Weights of a small multi-label audio tagger.
Model: mfcc input, norm layernorm, activation gelu, layers 12, width 192.
Training: normuon at rate 0.032, 9000 steps, batches of 256.
Data: trained on tunes sung on syllables by a formant synthesiser, 39062 training examples, 59.0 epochs.
Rows from block 7, named by matrix and row number. Rows with one number belong to one neuron. Each number is 128 + 32 x the weight over its row's rms, rounded and kept within 0 to 255. All counts start at 0. After the name is the row's rms in percent of the matrix's.
# fc1: MLP up (model.blocks.7.mlp.fc1.weight, 768x192), inputs 0-63
# fc2: MLP down (model.blocks.7.mlp.fc2.weight, 192x768, transposed), outputs 0-63
fc1.576 093 [142 119 158 202 100 171 140 124 103 144 136  96 122 113 142 116 145 156  77 119 170  42 118 125 164 150 103 139 111 116 197 137 115 163 120 131 146 116 106  77  72 149 125  86  92 154  68 161 154 156 134 153 155 162 129 123 102 156 171 138 133 159 133 102]
fc2.576 058 [120  98 157 169 158 178 138  88 169  99 163 147  74 129 143 145 109  96  97 122 136 112 174 122 121  72 145 108  72 107  80 141 120 120 168 122 155  95 130 128 135 136 173 135 143 201 136 122  67 149 149 169 113 136 114 114 155  50 129  63 190  87 118 122]
fc1.577 101 [166 105 167 136 174 128 142 119 180 121 148 211 106 135  80  93 142 122 114 115 117 126 101 134 106  80  71 199 136 144 134  81 167 145 136 156 177 121  91 112 100 136  94 133 113 101 166 153 184 149 124 150 148 133  85 161 150 119 144 186 111 160 109  61]
fc2.577 110 [ 79 163 118 157 137  88 123 176 125 167 117 108 141 129 114 151 123 112 176 162 136 108 184  89 121  72  92 101 125 187  93 142 131 144 134  87 156 139  91 166 140 133 116 155 156 180 131 123 126 133 202 146  46 131  83 146 114 159 169  76 139 152 148  72]
fc1.578 102 [130  83 144 157  88  87 136 141 111 126 160 129 141  89 140 136 136 123 114 151  83  48 127 109 169 147 125 154 187 147 127 127 173  96  41 160 154 145 160 148  85 162 104 118 137 120 192 147 158 147 127 140  74 127 140 131 145 110 115 101  88 152  49 107]
fc2.578 042 [137 178 107 115 136 139  68  93 121 123 112 137  92 122  92 144  81 123 120 131 168 105  99 193  98 109 103 107 119 105  95 151 156 171 139  91 119 138  64 112  99 106 215 170 111 106 138 173  77  97 166 131 130 129  88 133  78 121 145 187 117 105  81 139]
fc1.579 099 [118 124 123 180 134 116 156 143 116 103 104 110  86 187 159 179  73 100 158 122 185 158 108  74 120 192 125 174 144 101 133 167 152 139 124 147 108 141 133 114  99 147 167 117 134 140 122  67 192 147 102  89  61 143 118 190 150 137  98 145 158 126 185  98]
fc2.579 092 [ 59 119  96 172 124 154 178  91 119 117 150 138  89 134 113  94  86 217 112 153 128 120  96  42  93 106 128 130 167 111 122 115 176 152 116 163  40 133 122 192 138 132 139 113 168 135 131  97 119 114 110 151 115 147  70 144 189  87 159  90 164 132  67  72]
fc1.580 106 [132 126 121 151 131  86 123 152 106 120 100 137  89 136 158 123 155 105 127 138 173  68 116  43 175 158 130 146 164 123  88 122 122 152 156  84 139 112 131 102 143 170 183 111  99 155 158  81 138 207 174 135  83 102 147 151 143 124 159 164  79 158  99 171]
fc2.580 132 [109  90  96 120 103 131 118 127 137 135 126 179 255  48 139 157 114 150 146  90 144 104 104  62 134  86 179 111 170 133 149 109  74 103 117 122 165 135  97 124 124  88  42 105 157 132 127 133  71 117  80  87 160 119 125 115 103 182 104 119 152 124 101 197]
fc1.581 086 [111  78 141 128 111  78 176 100  66 182 148 146 154 121 156  84 129 130 111 110 144 172 193 116 160  78 112 141  74 107 156 132 158 123 137 183 115  80  76 124 136 125 173 101  81 142 176 131 143  79 122 143  91 174 144 169 131 153 126 137 145  80  65  61]
fc2.581 011 [139 151 156 111 148 132 106 148 125  95  91 133 120 151 148 119 174 106  95 136 130 147 123 118 111  95 108  92 100 158 115 102 136  79  94  99 148  98 139 124 149  65 198 133 106  93 140 122 154 136  63 144 174 100 181 175 130 157 121 131 119 183 122 152]
fc1.582 089 [164  89 132  96  93 140 118 130 181 132 117 155  87 144 117 136 144 155 150 120 171 114 172 156  71 135 155 160 145  97 149 103 112 110 133 198 143 131 119 169 135 131 126 100 107 137  67 100 101 140  90 117 161 167 119 139 169 101 132 106 169 116 103 147]
fc2.582 039 [110 126 114 133 120 113 146 107 191 123 121 124  95 173 173 114 140 125 119 151 124 179 108  92 162 151 127 102  75 121 143 128 184 181  89 125  95 114 110 123  99 105 130 138 107 161 177 157 164 184 165 143 117  94 125 165 101  88 151 135 104 148 138 146]
fc1.583 098 [ 79 108 150 174 123 113 136 162  98  75 156  76  78 122 136 128 158 148 155 119 127 136 169 129  94  90  84  92 100 142 170 155  88 115 154 158 114 143 167 156 146 121 122 146 125 134 163 140 178 188  73 189 199 116 170 153 151  94 151  69 149 119 117 197]
fc2.583 099 [146 148 106 121 121 110 176 172  80 136 110 115 110 135 172 129 110  82 167 117  78  89 157 156 161  86 184 133 142 115 163 191 164 132 152  92 139 118 114 187 112 130 126 109 189 104 104 177  89 167 175 116 164 117 148 106  92 154 158 109 177 135 178  88]
fc1.584 105 [121  99 138 145 169  86  88 112 119 145 185 165 123  99  98 105 137 176 165 117 146 170 162 125 108 165 145 189 188  82 231 128 121 131 105 132 130 141 197 151 152  89 131 133 116 210 167 141  19 112 118 106 112 141 157  92  89 151 159 102 155 168 133 113]
fc2.584 130 [ 90 158 110 119 157 111  74 126  95 138 178 168  93 155 103  84 127 177  85 155  86 112 134 149 133 165 137 106 110 140 125 149 154  87  74 116 148 165 163 117 157  88 122 142 174 101 162  99 128 143  93 127 175 164 107 116 120 161 135 103 148 163 137 127]
fc1.585 099 [176 105 130 113 143 132  90 127 105  87 146 117  82 151 122 165  58 139 134 164 120  78 160 110 125 163 150 120 143 140 123 121 102 110 134 123 165 149 133 122 124  54 162 112 203 120 151  90 151 133 104 131 102 144 138 138 129  86 111 148 133  78 125 176]
fc2.585 121 [138  96  78 177 113 106 145 171  93 113 113 159 139 112 159 127 130 132  94 146 122 114 114 102  85 150 115 102 141 147 104 151 166 124 157  67  81  70 144  60  62 134 186 103 129 126 153 105 164 120 149 177 122 120  74 167 179 150 212 111 140 129  89  86]
fc1.586 108 [122 129 134 102 118 123 149 117  74 126 153 148 133  95 124  76 101 185 130 140 117 152 151  89 168 180 144 181 166 152 129  96 154 126 174 112 135 106 139 155  69 111 147 134 123 166  84  81 104  74 143 104 150 167  90 122 104 139  86 105 134 176 147 152]
fc2.586 130 [106 123 127 154 108 122 131 117 129  98 110 153  91 190 132 112 108  96 177 100 152 163 120 133 197 123 125 128 183 155 143  75 130 151 123 167  95  62 117  71 162  61 113 167 123 146 143 149 166 113 133  93  75  98 180 120 113 217 160 109 122 131  89 102]
fc1.587 106 [134 136 105 140 106  91 133 104  69 131 124 122 148 154 100 112 121 163 147 147 102 148 118  97 150 108 110 154  48 134  98 147 152  75 116 137 114 153 149 120 144 192 111 119 143 124 139 118  68 138 142 149 105 112 149 112  50 189 165 154 153 123 149 104]
fc2.587 107 [185 107 129 122 166 154 153 156 176 157 126 124  78  77 168 175 142  68  73 128 127 218 112 148 115 135 128  59 116 110 120 148  66 146 106 166  82 133 123 106 118 111 137 200  97  73 134 145 131 138 128 119 126 152  98 107  88 133 115  79  87 111 138 108]
fc1.588 099 [107 118 139 190 143 160 119 137 117 118 135 110 142 102 148 139 145  94 157 131 148 142 143 121  91 151 119 225 174 124 157 106  99  90 132 152 121 179 150 135  89 104 147 156 131  89  91  89 158  55  96 178 107 155  80 118  63 107  80 133 137  56 180 131]
fc2.588 060 [111 122 159 106 150 143 117 115 133 159 198 105 146  92  89 177 126 151 133 120  74  60 104 145 124  77  84  63  97 119 106 131 185 136 126 163  86  64 127 134  62 145 138 159  90 119 155 125 144 181  58 135 121 109 102 129 123 155 179 130  72 151 112 155]
fc1.589 098 [ 94 166 100 140 132  93 139 120 122 129 100 149 114 113 182 186  86 203  74 140 126 138 169 117 113  98  64 143 116 134 127 139  87 148 154 130 149 148 210  99 135 117 122 141 105 146 102  87 212 165 150  80 109 152 149 100 152 157 140  94 117 110 144  42]
fc2.589 043 [128 105 198 161 173 162 100 159 116 121 168 178 111 134 127 104 142 178  48  73 146 133 116 200 149 141 106  93 133  90 153 133 120 155 131 191 145 180 150 118 137 135 119 126 168  73 115 156 161 104 127 130 141 153 123 151  92 112 126 126  45 156 151  72]
fc1.590 098 [197  79 166  88  97 178 158 157 110 120 120  93 114 147 158  90  78 144 113 156 139 164 104 114 174  88  57 159 158  85 194 103 122 143 155 222 107 117 132  82 150 178 143 133  91 126  91  67  79  58 160 157 126 102 174 172 161 133 125  58 117 122 166 117]
fc2.590 096 [161  87 132 152 118 171 165 128 137 155 110 117 219 100 107  46 105 134 114 142 150 147 126 106  97  97 134 166 124 171 124 150 103 165 168  49 142 108 135  78 101 116 125 155 155 126 114 170  84 168  89 117 166 119 119 176 128 109 207  96 107 130 120  75]
fc1.591 098 [115 104 126 125 145  66 106 110 138 171 186 115 105 126 138 117 106  62 113 164 140 117 122 104 110 117 117 119 185 173 105 144 112 182  86 150 158 113 144 136  81 124 101  84 148 168 124 118 106  94 173 120 143  96 149  75 133 183  90 158  93 121 152 140]
fc2.591 086 [168 165 152 138 151 114 116 128  90 108 120 156 161 111 184 109  61 100 126  72 156 111 126 135 102  99 150  85 120 155 153 139 126 167 166  88  80 133 165 166 107 137 141 123 104 157  79  80 148 108  82 134 112  84  84 161 126  87 139 164 163 190 119 230]
fc1.592 104 [179 125  96 150 173 136 186  94 152 174 119 225 120 113 131 130 156  96 104 155 100 129 103 124 174 116 115 216 172  73  87 189 132 115 167 123 163 159 115 119 136 102 112  97  95 201 107 102 128 188  72  75 174 116  94 197  85 109 124  76  99  54 115 169]
fc2.592 095 [138  91 122 136 145 143 122 152 134 166 123 188 123 150 152 139 153 159 159 148 133 156 106  88 127  93  95  72 121 125 127 114 125 163 157  45  95  96 125 153 125  67  76  58 149 145 121 160 133 132 104 146  98 124 157  89  76 114 152 152 175 105 131  41]
fc1.593 107 [158 164 168 107 142 101 161 166  88 190 182 106 139 125 133 134 111 114 130 141 130 163 157  52 109 118 133 164  88 171  95 119 121 129 145 197  99 170 154 136 164 101 101  99  96  88  93  82 103 137 161 159 140 138  90 130 184 169  90  88 130 155 133 221]
fc2.593 115 [173 109 135 114 160  38 139  79 131 112 119 137 133  93  94 127  95 166 111 158 144  79 135 126 134 159 122 178 147 140 106 155  91 155 123 111 153 172 158 200 143  63 114  97  93 211 121  61  89 160 122  96 129 157 141  35 117 111 122  92 156 165 169 129]
fc1.594 104 [138 143  86  87 209 109  65 142 151 125 105 132  84 101 158 118  64  87 153 153 149 120 162 118 107 123 116 113 103 118 159 166 117 132 136  98  91 126 131 159 161 124 123 138  93 153 116 141 160 152 132  87  68 112 123 159 178 123  79  88 113 116 129 117]
fc2.594 131 [144 139 133 151 107 108 135 132 160  58 100 149 102 147  92 133 140 167 110 102  89 130 177 178  88 108 104  88 139 122 120 190 114 154 138 122 122 127  99  89 187 140 166 201 165 127  98 143  30 195 148 123 101  99 133 152  94 146 104 122 131 255  71 153]
fc1.595 101 [141 125 158  73 100 121  70 127  55 169 198 182 104 145 106 109 164 142 156 154 140 141  94 130 145 117 181 120 125 166 115 114  88 147  93  94 144  87 119  93 112  75 136 151 121 172  97 146 110  72 124 140 152 142 145  97 158 161  96 114 108 151 111 129]
fc2.595 052 [113 117 148  87 174 144 159 118 122 159  63 159 107 108 124 114 132 104 129  97 144 136 155 133 160 131  71 128  92 130 144 128 165 159 135 103 147 159 117 132 162 103 139 126 109 132 109 121 105 112 142 186 156 103 116 102 134 154  65 130 108 145  85  87]
fc1.596 106 [126 136 118 138 103  87 136 129 139 189 145 109  62 188 139 147 148  84 141 154 182 106 106 125 120 152  85  93 141 118  53 119  96 151 135 149 107  71 101 109  84 146 148 162 165  92 119 155 100 132 125 191 155 103  80 132 138 155 148 102 132 105  84 149]
fc2.596 140 [114 131 105 163 147 118 143 142  89 115 100 145 113 123  91  84 136  72 143 112 134 126 124 132 117 109 132  92 104 122 166 169 186 144 126  62 145 142 134  82 117  83 136 137  78 107 145 134 181 166 164 168 171 181 120 145 151 152  71 145 144 170 161  94]
fc1.597 086 [ 80 127 163 114 106 167 174 113 144 139 139 126 126 150 130  92 148 110 142  84 160 148  89 158 150 184  89 137 139 153 191 119  74 142  87 143 121 146  88  78 145 140 132  51 173 134 134 203  80 135  69 128 135 113 197 110 103 153 161 142 161 134  84 172]
fc2.597 014 [132 188 115 120  61 118 148 136  92 135 155 111 125 138 198 137 110 141 138 103 123 163  91 163 170 134 131  76  85 161 183  72 142 154  77 157 181  94 155 105 146 119 135 125 118  73 143 120 110 101 155 100  54 108 180 160 148 171 122 115 116 103 151 102]
fc1.598 106 [112  36 119 131 159 115 127 131 125 156 140 154 127 116 137  77 100  91 161 129 119  88  95 124  66 107 123 122 154 156 109  45  85 116 140 140 154  87 139 126 117 169 118 255 116 153 138 181 135  90 103  78 171 134 136 133 125 151 136 117 152  73 149 187]
fc2.598 125 [173 154  85 122 127 171 148 196 105 126 133 146 153 125 108 144 135 197  66 110 144 156  68 148 139 131 167 140  96 144 109 129 125 178 115 141  86 139 135 160 137 117 124  87  91 121  95 136 109  92 105 110  76 155  83  65  88 133 107 148  94 107 130 149]
fc1.599 097 [144 124 109 150 155 186 107 149 103  83 166 122 145 157 176 149 120 170 106 107 133 143 191 124 109 188  89 143  89  84 132  99  87 138 165 170 124  85  99  90 137  89  62 145 130 118 126  68  98 115 130 119 145 121  99 114 131 111  74  97 135 119 147 128]
fc2.599 067 [ 84 127 125 156 117 122 138 123  83 118  90 102  79 174 165 148 139 136  82  45 118 137 161  91 143 145 117 126 122  99 101 107 162 101  67 122 183 134 175 133 122 114 168 166 144 142 180 117 138 103 164 169 139 143 102  97  79 155 158  97 104 127 182 171]
fc1.600 111 [138  96 134 134  95 102 124  92 133 139 131 141 219 124 106 192 115 107 120 135 204 146  94 126 147 159 111 110 110 160 127 165  92 147 165 164 132 142 212  95 155 104 142 103 105  79 139  94  94 174 138 150 183 181 100 152 118  72 107 136  88 155  92 157]
fc2.600 131 [126 145 128 120  84  61 110  64 119 188 158 198  92 106 152 202  86 137  82 158 153 143 160 104 132 118 175 136 119 114 157 146 134 155 150 120 139 119 119 164 179 177 150 104 110 111 111 140  86 139 105 121 122 114 101 115 120 123 153 109 138 120 111 141]
fc1.601 079 [149 125 119 148 175 142 135  95 104 117 130 169 160  86 132 146 169 144 107 132 126  67 200 113 161  71  68 141 116 159 128 115 164  83  81 143 159 117 103 155 111 103 154 135 176 113  80 110 142  58 156  75  66  91  98 110 169 107 108 174 103 155 145 129]
fc2.601 020 [ 75 106 156 173 181 184 101  64 119 114 148 170 117 133 126  98 160 147 151 111 162 112 135 182 142 133  92 147 127 170 174 152 101 102 125  95 150  71 109 163 122 104 170  63 120 120 109  89 182 147 130 111 113 109 110 101 147 179 116 151  92 196 131 122]
fc1.602 107 [177 105 102  82 113 109 187 130 136 115  88 182 160 114 102 131  91 108 144 116 140  94 111 142 138 103 194 119 129 170  78 152  72 123 152 116  88 147 134 150 108 152 121 154  68 140 103 111 174 153 143  84 130 161 132  62  72 143 105 164 158 107 168 134]
fc2.602 123 [ 62 101 137  64 159 143 118 100 157 150 124  97  95 136 145 130 146 192 112 163 150  90 112 138 100 103 152  98 130  75 118  61 158 144 162 102 125 180 169 129 133 111 157 105 111  99 132 153 141  94 118  49 143 122 218  91 151 168 145  62 189 138 142 163]
fc1.603 098 [156 128 100 118 165 120 166 103 172  77 131 153  83  96 149 156  61 163 168 113 102  99 124 160 154  92 105 117 107 133 149 119 124 160  86 122  89  92 126 104 112 154 107  43 135 201 158 166 144 155 119 103 156 209  72 180 124 116 159 115  99  86 111 112]
fc2.603 092 [154 141 159 125 152 155  82 136 108  96 130 114 117 136 150 105 127 146 176 132 128 169  93 176  91  91  71  92 123 115  86  81 109 168 116 128 129 181 121 101  93 141 144 153 107 167  83 135 134 118 156 146 139  44 136  92 125 106 124 127 136 101 134 114]
fc1.604 099 [118 143 139 103 176 129  75 178 151 107  90 160 158 141 184 103  41  86 150 102  95  88 145 111 104 140 124 151 119  89 149  77  99 140  96  99 157 134 116 196  84 172 107 123 133 106 104 169 154 181 126 146 153 117 133 118 119 118 143 157 115 155 113  95]
fc2.604 110 [ 78 136  74 142 143 168 172 142 157  91 173 108 129 115  70 197 142 129 109 125 164 131 108 196 138 118 140 181 126 110 127 160 145 165 169  84 134 100 121  97 199 112 178 131  77 138 124 137 144 138 131 126  66 129 139  90  90 116 157  69  78 162  95 186]
fc1.605 104 [134  88  92  98 117 148 110 132 137 143 105 199 166 173 161  74 169 149 162 144 109  95 167 136 144 109 201 129  92 121 101  86 145 112 170 164 153 154 128 149 127 101 118 161 120  99  89 123  91 143 100  96 163  81 112 104 112 119 132 122  78 121  99  98]
fc2.605 121 [ 97 129 109 156  98 151 117 171  93 128 121 154  64 142 151  72  71 174 144 137 136 122 198 125 156 153  99  73 156  78 113 184 139 120 151 121 120 130 220 121 117  70 115 150 142 134 121 104 103 127 106 166 172 106 122  97 137 125 139 151 107 117 168 105]
fc1.606 101 [133 120 136 109 180 113 131 137 126 152 156 108 131 142 159 102 143 155 106 171 109 155 118 128 103 103 146 137 161 155 132 169 145  90  77 161 101 197  92 144 146 193 113 134  88 150 198 121 122 121 157  84 147 170 110 147 141 169 135 146 122 137  96 142]
fc2.606 136 [153  67 131 144 198 117 181 145 111 106 109 144 134 117 173 124 116 151 183 131  98 161 156 154  70  94 121 126 135  97  94 120 115  81 174 146 160  84  86 111  96 157 154 180 138 170 100  91 116 142 116 152 127 151 166 127 202 115  81  77  76  65 154 179]
fc1.607 109 [119 118  79 162 142 172 112  88 132 103 101 121 112 151 129 159 143 138 121 137 103 156 145 160 107 124 117 171 119 145 110 150 185  80 133 107 143 164 145 166 136 129 211 110 144 120 123  96 112 128 144 142 152 130 135 130 128  99  89 151 102 177 130 185]
fc2.607 137 [143 130 132 139  97  82 145  61  92 113 133 167  76  68 164  71  89 146 126 144  85  96  77 120 146 110 129  94 137 142 127 176 150 180 205 156 170  60 111 137 162 153 143 106 135 169 183 112  74 102 117  98 148  80 155 171 107 112 149 159 162 100 140 188]
fc1.608 108 [119 171  72 126 203  71 156 124 195  79  96 139 109  62 134 115  90 134 128 111 206 159  85 131 204 165 114 178 191 117  87 126  81 132 166 198 123 106  60 143  88  71 157 135 154 156  68 146 113  69 177  98 141 104 155 118 129 122 147 107 133 110 118 156]
fc2.608 145 [114 171 133 141 132 152  88  62 154 102 149 172 132  95 157  61 136 109 112 148 178 146  79  98 144 149 122 156 116 111  55 145 228  33 151 123 118 108 230 140  69 134 104 102 146 106 152  90  95 165 106 136 127 129 113 165  87 152 138 147  91 167 137 144]
fc1.609 107 [112 106 151 130  61 129  47  96 128 170  90 164 126 151  97 114 167 109 155 170 123 176 107 124 169 167 122 128 111  90 167 122 156 132 113  98 141 113 172  81 129 163 149  89 181  62 117 133 155 166 108 184 125 115 154 123 110  91 111 123  82 151  83 129]
fc2.609 102 [ 65 160 174  94 148  91 139 141 113 155 100 121 127 132 112 108  87  60  96 154 133 118 138  69 117 113 105 121 121 113 133 165 131  57 124 136 105 123 117 121 163 170  83 116  79 175 178 108 120  65 159 116 162  63 104 140  89 111 120 146 129  74 174 114]
fc1.610 075 [143  95  85 142 130 141 147 124  26 133 137 177 150 176  90 118 125 174 110 169 138  98 133 104 147 128  83 147 104 152 132 113 161 112  93 125 116 124 109 127 100 122 154 112  85 123 155 121 107 172 153 123  94 124 144 116  93 126 158  93 139  71 153 146]
fc2.610 056 [128 181  83 105 127 119 136 116  48  99 156 147 117 139 116 130 107 107  67 108 111  95 137  85 114  97 126 165 126 132 122 101 117 107 141 121 130  95 106 152 119  89 121 174 149  99  98  91 150 166 144 148 107 118 101 211 122 128 127 141 121 154 104  70]
fc1.611 097 [136 119 179 164 105  37 160 136 152 151 136 209 119 158  88  98  94 108 134 147 147 109 166  70 118 167 144 100 189 169 122 113  89 116 133 115 185 107 150 137 111 119 111 128  66 176 126 145 102 151 115 129 121 126  98 164 112 156 143 146 141  95 116 151]
fc2.611 124 [ 79  96  68 124  96 159 129 173 139 130 202 115 143 134 130 125  92 209  97 107 132 113 125 110 102 121 116 101 149 122 158 151  68 154 125 153  93  95 110  79 139  87  68 113 155 178  74 122 156  97  85 139 120 113 126 135 162 114 121 153 138 125  91 116]
fc1.612 101 [124 130  99  71 133 106  44 120 134  75 162 163 144 109 139 129 137 171 144 142 147  56  97 188 166 132 177 106 164 155 149 114 124 162 134 154  37 117 153  88  85 155 146 196  88  95 163 114 117 206  69 132 108 144 103 195 112 133 162  78 136 141 118 151]
fc2.612 071 [122 137 109 126 146 188 159 149 104 103 127 104 101  82 193 121 117 104 130 140 162 107 162 175 114 157 124 145 157  67 184 154 134 126 159 175 109 137 122 169 177 116 126 121 154  86 111  78 109 145 127 134 143 130  97 152 129  95  97 174 142  68 120 177]
fc1.613 090 [140 146 118 181 104 116 147 106  63 182 121  90 116 168 114 139  91 122 116 143 105 103 111 136 106 118 124 112 144 118 190 113  72 154 134 151 140 115 123  88 170 110 129 118  99 170 149 161  85 109 184 144 204 144  96 168 142  99 124 142 116 147  69 137]
fc2.613 030 [ 99 171 110 179 108 188 139 148  91 160  97 132 123 126  89 189  97  94 127 157  97 107  76 155 133 135 168 141 150 138 174 147 140 168 103 141 104 132 165  88 165 138 166 121  63 128  81 155 141 143 124 117  99  80 114 181 134 178 194 121 151 111  87 145]
fc1.614 088 [136 122  99 134 140 160 100  59  92 142  63 173 101 165  81 133 150 168 238 144 143 143 115  60 149 143  98 130 177  64 155  89  92 171 176 147 126 114 159 160 113 150 105 112 100 113 116 180 127 151 106 122 102 137 119  77 125 115  82 130 132 173 120  89]
fc2.614 011 [125  96 156  98 144  99 122 203 160 186  78 155 110 116 108 161  92 157 107 203  99 102 141 129 129  80 143 155 107  88  74 146 144 166 138 121 149 142 183 125 139 132 140  72  96 169 113 148 140 114 144 125 136  87  64 162 143 139 161 114 111 162 193 137]
fc1.615 099 [ 85 148 119 149 122  80 157 127 135 142 112 149 129 117  93 128  98 125 100 142  79 136 154 117 113 142 141 149 115 150 123 119 157 133 158 146 139 129 167 103  84 128 113 126 175  92 101 142 120 109 188 121 150 102 150  98 113 135 179 156 136  93 105 146]
fc2.615 103 [144  91 131  61 148 120 112 106 144 146  98 146 175 159 202 150 125 138 131 119 119 111 137 135 107 143 125  91 116 157  90 116 155 112 127 172  97 124 154 151 146 127 190 202 137 103  90 171 171 110 151 202 188 107 145  99 177 153 125 100 113  85 117 184]
fc1.616 109 [140 128 102  89 115 156 198  86 112 131 169 109 173 115 128  96 127  99  90 126 173  54 126 163 133 118 118 117 142 188  73 120 142 106  85 119 138 155 108 159 110 140  60 112 125 149 105 100  64  46 163 174 120 118  81 130 158 110 160 156 131 138 165 146]
fc2.616 130 [106 122  95 177 152  86  99 133 121  65 156 127  96 106  82  89 141  74 142 126 125 128 116 114 109 139 130  99  78 128 139 146 161 124 141 103 121  90 174 156  56 136 139 131 181 180 103 126  79 101 126 225 152 100  96 131 134 197 124 155 156 102 166  93]
fc1.617 108 [144 137 129 104 149 147 132 162 146 112 150 164 135  53 163 169 156  88 119 168 115  67 118 175  88 165 166 165 143 109 164 102 105 129 184 169  56  93 135 164 131 125 130 180 135 140 132 102 132 117 118 109 168  96 162 123  98 147 116 134 144 140 116  88]
fc2.617 114 [ 96 173 188 113 172 156 122 155 101 124 134  62 114 194 175 123 177 158 118 102 126 106 110  88 177 135 113 138 187 164 111 178 153 129 142 122 107 122  80 107  64 103  83 129 123 135 146  96  66 109  77 153 143 197 135 131 143  80 104 159  84 103 119 173]
fc1.618 083 [160 112 109 181 133 158 171 106 148  98 150 139 107 192  91  86 106 126 176 113 125 120 173 132 108 150 135 103  66 147 100  95 161 119 181 136  89 132 101 136  86 126 169 106 130 112 130 144 110 223 177 117 156 101 134 108 124 150 111 151  79 137  93 142]
fc2.618 041 [138  79  90 132 155 133 120 171 167 192 185 142 129  86 112 115  93  87 135 164 174 189 136 107 125 129 155 152  95 103 170  94 153 142 130  87 167 136 141  97 135 165 100 119 143 137  74 125 109  90 115 129 169 135 127 159 130 122 150  84 130 111 127 163]
fc1.619 111 [ 94 118  66  97 145 157 135 153 126 181  98 147 126 170 161 125  86  92 148 105 147 173 175 140 207 162 128 111  45 183 109  90  83 159 158  94 110 116 112 129 166 144  50 136 125 117 185 148 186 145 124 158 171 166 155 106 109  94 119 184 171  93 121 169]
fc2.619 142 [148  99 103 151 123 125 156  77  45 103 134 103 118 129  90 149 149 128  83  82 161 121 164 125 132 121  96 121 150  92 144 118  48 146 143  53 119 156 110 156 146 114 111 165 120 108 149 150 153 107 130 150 110 117 135 119 134  55 157  69 211 144 103 160]
fc1.620 103 [177  81  74  99 113  92 120 110  73 203  94 108  88 170 166 105 195 157 136 152 140 111  86 201  81 142 133 123 149 174 142 141 131 120 100 124 192 139 147 111 126 134 121 158 163 136 129  54 141 106 150  89 162 105 129 120 221 123 130  99 130 167 140 156]
fc2.620 114 [141 128 123 128  89 113 172  95 125 128  96 160 151 162 119 136 148 160  95 149 164 199 127 161  80 131 110  87  34 154 142 209 128  41 112 116 102 118 148 160 104 105 101  41 104 107 117 189  98 109 137 125 124 143  93 144 109 105 178 113 136 111 187 106]
fc1.621 103 [184 164 146  51 122 118 130 198 163 154  85 179  77 134 121  95 139 122 112 160  93  72 151  70 129 126 122  78 129 137 172 158 106 106 127 132 113 142 158 102 111  95 135 171 124 141 111 171 157 157 128 160 166 112  58  62 127 130 142  99  83 141 128 137]
fc2.621 132 [ 98 167 148 117  72 122  95 151 168  65  96 127 158 125 112 112  89 118 109 113  99 210 175 201 134 160  98 115 104 127 142  73 114  90 111 124 123  90 124 129 140 124 130  86 178 146 146 125 143 129 154 129 110  98 135 118 137 151 147  65 161 130 169  90]
fc1.622 110 [152 161 148 162 136 139 129 125 145 122 172 102 146 108 106  65 190 139  75 106 135 163 148 132 136 120 111  70  64 115 127 100  94 118 163 129 151 113 124 196 136 155 106 167 175 129  86 155 177 135 190  92 169 158  93  62 122 161  66 180 158 157 122 117]
fc2.622 131 [ 27 139 162 122  87 144 185  94 177  92 110 114 121  48 116 126 165  76 113 153 141 107 119 125 134 113 149 177 101 136 138 186 142 163 103 117  69 110 189 144 104 104  52 136 124 109 143 130 159 150 184 107 109  56 100 121  95 163 180 128 141 153 169 179]
fc1.623 091 [148 129 132 124 104  41 118 147 193 112 132 158 174 154 156 172 136 188 136 129 155  72 150 164 184 123 138 130 122  99  95 192 129 157 125 127 117 119 147 127  90 117 106 137 122 126 176 103 161 112 165 155 117  89 120 166 113 114 146 143 160 176  80 183]
fc2.623 074 [142  98 134 110 129 131  80  89 101 144 144 107 156  65 151 123  81 144 166 122 106 122 117 150 204 130 146 181 108 121 138 126 114 152 184 108 178 204 183 117  99 154 123 148 122 165 151 169 156 105 107 171 148 105 112 164 166 200 141  99 110 102 170 158]
fc1.624 112 [151 150 162 100 134 166 181 127 144 108 166 105 118 100  91 103  98 148 162  63  96 120 112 164  91 124 118 140 162 131 187 111 172 120  87  96 178 120 157 134  92 132 141  59 121 194 105 120 188 129 108 134 186 148 138  88  63 123 130 153 134 166 146 157]
fc2.624 145 [100 130  66 165 118  83 153 136 142 124 127  95 137 155 150 161  79 213  75 158 144  86 120 146 130 198 135  89 188  69 103 117  53 137 134 130 110  91 106 144 127 177 129 117 214 119 155 123 128  94 130 142 165  75 186 155 103 158 127 155 117 131 125 113]
fc1.625 100 [ 98 140  80 138 105 143 131 202 150 112  86 119 196 126 107 169 161  62 110 135 129 111 117  84 194 170 144 100 126  61 171 101 189  95 117 169  55 164 136 117 137 133  46 147 151 124 111  88 122 111  67  97 168 118 131 120 106 115 155 115 147  98 113 120]
fc2.625 070 [135 140 118  92 153 155 128 131 158 142 140 131 130  86 136 105  92 114 114 165 128 127 137 160 124 139 141 117 118 130 178 163 110 135 117 176  95 143 147 158 140 156 120  94 122 107 134 185 145 126 141  86  75 107  88  85 126 103 137 149 184 159 115 124]
fc1.626 097 [176 114 146 155  86  98 111 195 116  79 162 107 110 141 154 114 102  90 135 124 194 120 117 128 177 148 138 139 120 134 192 122  92 130  86 118 128 102 180 148 131 119 112 169 140 188 130 175 163 133 154 120 105 154 103 114 108 108  61  91 110  95 166  92]
fc2.626 106 [ 80 136 114 115 153 103 135 153  85 157 102 147 196 150 131 163 139 139 162 110 173 110 136 148 165 189 136 116 135 137 140 139 153 149 104 118 150 167 132  63 144 165 153 122 143  98 159 145  88 198 141 132 135 143 152 132 150 140 163 143 142 106 138  98]
fc1.627 097 [146 159 121  90 154  80  77 125 145  86 131 105 164 114 173 180 136 180  93 155 101  94 104 141 165 111 129 135 136 168  95 153  90 133 119 173 155 103 134 174 136 100 101 198 121 137 161 120 152 108 144 122 124 169 108 184 120 106 151 147 133  82  97 146]
fc2.627 070 [104 141 166 162 165 124 146 127 107 110 177  71 126 100 156 107 159 203 133 115 185 143 211 154 125 122  78 105 118  96 126 159  53 173 167 175 114 136 141 144 110 106 111 164 117 126 177 147 124 124 194 112 112 175 139 137 141 128 140 151  98 172  76 113]